From a checkpoint of a small audio frame classifier: norm layernorm.
Rows from block 5 of a small audio frame classifier, named by matrix and row number. Rows with one number within an expert belong to one neuron, the router's apart. Each number is 500 + 50 x the weight over its row's rms, rounded and kept within 0 to 999. All counts start at 0. Numbers have three digits each. After the name is the row's rms in percent of the matrix's.
After each expert's rows are labels from the 100 clips, of 14848, where the router gives the expert most weight on average: "strongest on" is what is common among them. Only what is clearly more common there than usual is listed. The data: Morse code for random letters and digits, with fading, noise and interfering tones.
# router: router (model.blocks.5.mlp.router.weight, 8x256, trained with AdamW), inputs 128-191
# up: expert up (model.blocks.5.mlp.up, 8x128x256), inputs 128-191
# down: expert down (model.blocks.5.mlp.down, 8x256x128, transposed), outputs 128-191

# expert 7
router.7 105:417448488486523558594513601453498445517460530463455538474478491431524589557487443465504541427554454588416487464454515480500404487401411482538543554463502508456585532598395530508536570507412518
up.0 080:500527500500500500407649500500500500500500500500572491500500500500500398500500500500378500500500500500664532500500500500500500500500500406500500500500500501500500500500500500500500500500500500
down.0 101:598500500500267500566487500481557435500500500500500500421586500492500586623500500500478466500500500522500400500394500500500391500533486608500500500620500500335500553487500500500500500500500615
up.1 102:500500500536500500631537500437500500500572500500672500500500500500500477500500500500500500500500500570500500500500500500500500500480500541433500500500500500523500500500500500500500500500500500
down.1 102:500500500500500500500500500500623500500281500500500500500500500500432500500500500500500459500500592500500500500500500500440500487484500500469500500500500500500500500500500452500500500500553500
up.2 077:500500500500500500500500500500594505500500500500500410504637500500500500500500455444500500500500500500500500500500500320500500496500500500500500500500500534500500500500521500426500500500500500
down.2 080:387500500500500379500500464500500500500500500364591500500500500500500523409500467500500503540500583500500500500500500762428448500500500500521500500500500538500500500500500500500500500500500500
up.3 087:444500500475500500500500597500500688500558500500500500318500500500382500500621500500500500500573423500476734388544500425500500584500500500500500500730506628500500527500500500500500500577500500
down.3 103:500551500500548500500413428451500500508467500500500500596500449500500500500500500500581601500500500500500500500500500500500606500500595500623649296500556500500500404378500500500500500500500563
up.4 088:648500500500478452500403500668500500500500500212403500421500500500500500500566500434543500500500500500445500500500500500500572500500500500500325500566500500500581583500500500500500500500524500
down.4 104:500500500500500500427500466500500500500500500500500500511394430500495370500558423500515500500500636500500380500520500500500548500552517542606683513500430500474500592416500500516478500500502500
strongest on: reverberation; speed: medium

# expert 4
router.4 095:497487475527533559521519563470438580559547591436527540554540502550449484518583558577538564517412421536458463495465595451464565419551577551574516510442452516507554473409518515467477466460475517
up.0 082:500538500501500500522500541500500500365512500500500500500500500506500500591500500500500500526500500500500583500500500500500500500500544500500651437545500526693500500500500500500500552500500500
down.0 078:500500500500635692500500500500500482500500378500500500440589500500577500500500500500500500500500500500568357500500500580500500500521500437391500500556404500491500500375500500543500500500500500
up.1 098:356500500500500500532500500399500500351498500500500500378500500323515500500500500500500575500421426542483500533500500500500500500500500500489500500500488500500500500500490616500500500500571500
down.1 110:500529422500500500500500528500414520500500562500500500500500500500500500500500500433500500500500500500500500336500576500572500500468500500444543500408500500500519500500424500565500500500500500
up.2 124:500500500500500500500608500500500500625500500500353500418424454500522500413547500500500527500546500542500422500603597599500578551555581500500618500566492500366500500500416504500366539500500500
down.2 096:500500500500500500500500500500500500500500547500697604509500500500500500500447593465500500500476500367500573500500500500500500526487500500569500500500508500777500500330500500482500500518500500
up.3 100:532500500522500500459500569500574500500500670500500500550600500500500500500554500500500500500500500635500500500500500500500500500553671500500500500500500500500500500500500500500600500500500483
down.3 097:500462605500500446677434500500500500500500500454500578530500500500442500478642530500500500500500500500500461509500500500500594369603500479500500500500562500500500557366500536465500426500500562
up.4 099:500500366517465476500500405500500500500500500562500500500500501500500500500500500500500500500452500500500500500502500500500500500500500543434548500500500514475443593587500608500494500396500605
down.4 089:500500656383614516500500616616500500453500500500500500500500696500500540500500500500500500500500500500500452461448500500407470500558515500500500500584321500500500430500544500500500500581500500
strongest on: speed: fast; the character "0"; the character "1"

# expert 2
router.2 096:454503457502481496454478503497542531421470533573562473464504574404556563514512538493600473447458478522481550475536519422482465591501594431453499515476555512489497453451566539472477487503466537
up.0 098:500500444526500500567500500500500500500500381474496493500500500500500500394500633500558500545500500535500465546579500333500564500500500483585500500361500470440500500500451655515500500500597500
down.0 093:500500602500451430500500579500515500500500500500500500413500531500500500456500500519405500722588500586500511500500500667500500500500500500500500500500288466500616500500694500500500500333400500
up.1 101:500500500500500549484506500500550506500500475589500500500500500500569500500500500471500584500514356500370517500500448500668464500500494500500500500500494483500500500500500500500500500500500500
down.1 092:500392500500500500594500500500500500500445500500500500500500552491500500500500426500500500500500500500500500500609500559500500500500493500500500500252500500400623500500500500655500500500500582
up.2 120:500574500500500537500500500500500500500500525500500500466500500572428500448500500500500500500500500500500494500500500500326561500500500500500500466500500534500500500500500506500500596500500500
down.2 147:500479500578691395523500500500568500500569501440500430500500500585500500612500464469500500500470500517500502500500500575500500687500500500366497500500532500500500556477668500667500500648510500
up.3 107:386500500459694500500500500500500500666508450395500379578500469500440539500474500447500500562500500500500500500500500500500554500500591500500439500500541583500494500350500500500500500500500500
down.3 115:500500500500500399500500500506500558500500509491500695500393500552500472500500500500500500500500556526500379500467500500500474500500571500513500500500500500423500596676500481530500500433500500
up.4 117:500500500500500500492500500500500500500410500500500500500450500511556445500500521500542447710500500500500500500494465500500509500500371500651500431500500430500500500500500500500459602452500614
down.4 111:580500500500482500500672452500605500580562500500500500500566500500500422500433500515500500576500467619239500500500500500466500500281500500500427471500500500500500584500500500500559514562384269
strongest on: reverberation; the character "6"; the character "7"

# expert 5
router.5 106:519468594504435494533461425508373570435438550547566506528489541536566583583593417534472489508539517484370439516540432496414567467590523460475485525396579539577442518502537509523466532483544458
up.0 083:532500452500500500500500272500500500500500500500500516500500500473500500532500500500522500500500500500500535500500500500490500429500692500500500500500466500500653500500511500500500500500470500
down.0 093:500633610463500500500500500500500427354500593500475475485500500500314522500500500500620500500500500438500500500604483500651500423500429500500500500500560379500474500500500500500482500500639500
up.1 090:410500500500500500500638500500500500313469500500614349500500500500500500500500500500430500533477500500505500445500500500540576418500500309500481514500500500500500440501500500500500403500500500
down.1 078:500761500383500410500346500500500500500500492415500500500489476500500397500586500500500612431500500519291500500569618500500494500500679500498500500500500500500500485527500500482557500500500500
up.2 108:500500445500469555745500500543500500500477496575500500500500500500500500475500500500500500500572500445327500398500500500500453523586315500484500500500500547500371500417500481405611540508546329
down.2 102:500506500500597500500539500500500500515500500500500500544500500500500500562500500500500500500500500500500500642521500500536522500500602500564500567500500351500500255500500563500500500500500604
up.3 090:500500500500500500529500500575500500500500454500500643500500481530500575606500500500390500500500432500329500500500432500500500591500500500500500500500500500500500500500343469500500500500333500
down.3 099:500500500500500380411553594500500374604500427500500500409500500590500500500500517569500500500500424500536500485508500500500370500697500500500698500486500500500500402542561500568500500500500500
up.4 124:500500500500500500568500360500500500500478500500500447500534500500500500500500500500505500500308500500500500500500500500500500500384582500500500607500383500500500500500500500449500500500500564
down.4 107:500500407500500500459500500500500469452370500500500500500500500500500500500500500555500475471500500500500500607500482500500418444511500416500500500448500323500569500500500500500500633456516500
strongest on: speed: slow; pink noise; reverberation

# expert 0
router.0 105:479404491489536436565522536503470437474533383529487517524407496564457454527411521510458484556474578468518437557538440514529526456443540522545543454518443427559540618494556474389564482538487487
up.0 095:536423413500500500673500500500500500500500345637583489500500500500500617342500500500500500500500500500500500500500500500500500500500500447500500500500500527500500500500500500500500683500500500
down.0 083:500500500500410447500238542500546500500500500500500502500500500500500500500500488500500500500614500471500500612500500500500500500608500547431500500500500500500500356500500500500500500622526473
up.1 085:435500439500500500558500500622500591500500500500500500500500500500500500549447500423552500500500500500500500500500500500500362500500500500500477500500500500528403502500500500500500500466500500
down.1 101:500500356500500500500500500377500503500566535500500514500500500492504500500500546500346500500500396500500500500500526500427614500500531500500461500529500454519500500500500500500404365500540500
up.2 088:500500360628492500500500493500500500500303441500500500500459500500500500500354500500500500500500500500500500500500410608500500500500415500500500500631458500500592587542623500500500549436500423
down.2 077:500500500304500541500500500500500521500688635490500500500500447500500500500500500500500500442500500500500500500500500500500500425548500622500500530500500500500500500500500500444585500575500500
up.3 109:500500500428485556500500546500500500500500500500485500462500500511426578500500526500346613400500500425500500500500500490500536481500500500500500500500448621393500500500472500622500500500500516
down.3 109:569500500598500500500500500511500509500497500500500500561500374500351500500535500381500500500410500500500486500500478500500500500500500363500452500490493497500500500557500500500500509500500500
up.4 120:573500517575500500500500500500500619500501500308554500500500535500573500548500516500500500500500500500500495500329500604472500500739527500559500502400500500500500500500500500500412459500467543
down.4 097:485500500500500500500366500500500538500500475500530500500500500500565298500359500500468500500500500500500500377484500543500500500301500500656500405500557500709642740500595587500500569500500500
strongest on: reverberation; the character "n"; the character "d"

# expert 1
router.1 090:492474501404548554512509486553525594472526540414532417490548429511471448532409517534482508436433473467553492504508556432475495405520499533513480522595418580526429484446551410507504479517522546
up.0 100:700500500500500554500500459500500625500500500500500500500500500396590500500500500491500500500500500500500500500500577500500500500582500500323500500576500500500500500500500500595500500494500449
down.0 111:500500500601500589500500500500500382500516500451518500575500500446500394500478500500500519500500501500500500415500500500581500500327423599500482500479500500600500500352358500377500565484500500
up.1 097:500298500676500500500423500500347416500500500500500434500463604487500500500479543500500500500500500461500500500504500500500500500500500500500500561500547500485500500500396500579500500500442500
down.1 097:500527500307500500500500500591500500500500500500500500500500515500454425425693500441500500578500565567500500613500561500500500613500500500500500521645500500433500500500500500500492500484500430
up.2 103:500500500500468500500527500500515500500500500554500500500691574498560628500485500399500500500627322500475500570407500485500500500500500500526500517500500500500500424500500500500500457392500483
down.2 110:500500545500500500500500500603500491500500517500500500326500500546500500500500500500500500500500500500500500500432500500567500500500500500422500500500500500500500500568500487566500500500500500
up.3 104:534500353500500500500344500500429500500500428500500500500547394500500500500500500439500500500500500445500393592500550500348500319500500500500500500500500500500471500472441500500500500644500500
down.3 108:564500500500500500417500500500434500500461500500500500500451500469500500500626400500500500500500500713500533500506500500500500631500500500500584500500500500500528500500534500500415500500500500
up.4 114:500500500500500500470500500500734501500520581500500500500500500368500550345500500547433500500500500500500500500500480500500500500500538500492500652500500500500398500500364500500500444500500500
down.4 112:500450419500566500578500430500500500537500500500407416500500500590503524500500495500500649617500500500499500500484500500500500332500500500491500500500576500500513498613500512575500481500500500
strongest on: speed: fast; reverberation; the character "3"; the character "v"

# expert 6
router.6 101:538521477436441416495472418423544463531474468452436490436556526519495473515478522453543498494444521516548604524522452591550573551542515422506526509530523495528510453562476503529585391493572464
up.0 085:500500500500500500500513435500361500500500406500500500455500500500586500508448500500500500500500490500500500500500500500500570500500500500500412500500500500500500567500309425500500500500570500
down.0 086:500500389500500500500500500500291404500500500500500500500500500500360500500656500453500500542488695499500489500562500527500500633500500500500566500413500500523500500500472500500440529459455585
up.1 098:500658500500500479500500593452510500500500500500533500500500703500500500500500500500578500535647500380555629500500500500500500621500440500500500500500500500500500500526500500387500500447500500
down.1 092:500500500500500360500500500469500500440500500521475471615565500500500472500553468528500518500500557500500500400500415500332500500500500500500607500500532500500500500578471500500646507643540500
up.2 105:423500500500500236500464500500457500500440409500500434325335500500500498535500459500500500500605559500500500393500557500581500500495500465500500402597500570500570500500500500500500500500500500
down.2 113:500369500500500500500492500531500500500500500500463642500500500569500500500500500500500500281500545500500491450500500500500500389500425500500477500500500500500500420500623500500429500541500500
up.3 092:500500500612500500500644500500500500591441500500500500500500500500500500500500500500500509500500500500500523500593593500500500490556500500500579500500500330526312448419500500500500500313536399
down.3 111:500500593500500500539500709500394500500500500500500500500500500500500500501645419500500500526500500500500661500362500500500500603500449500500355435500500500500500500500576534662500469500500472
up.4 104:500500500500500500500500500500530500451500500403500500500500500552342454500500395500500500500630416472500500500572500500500532500573500500500500500500500500500500430500500500453500448500500416
down.4 109:553583411500649505500489577500500383500475500333500500438411634500500500500500500500500500409500528500500566500500500500500417500500590500500500500500542428500526500500500465608500500500500500
strongest on: reverberation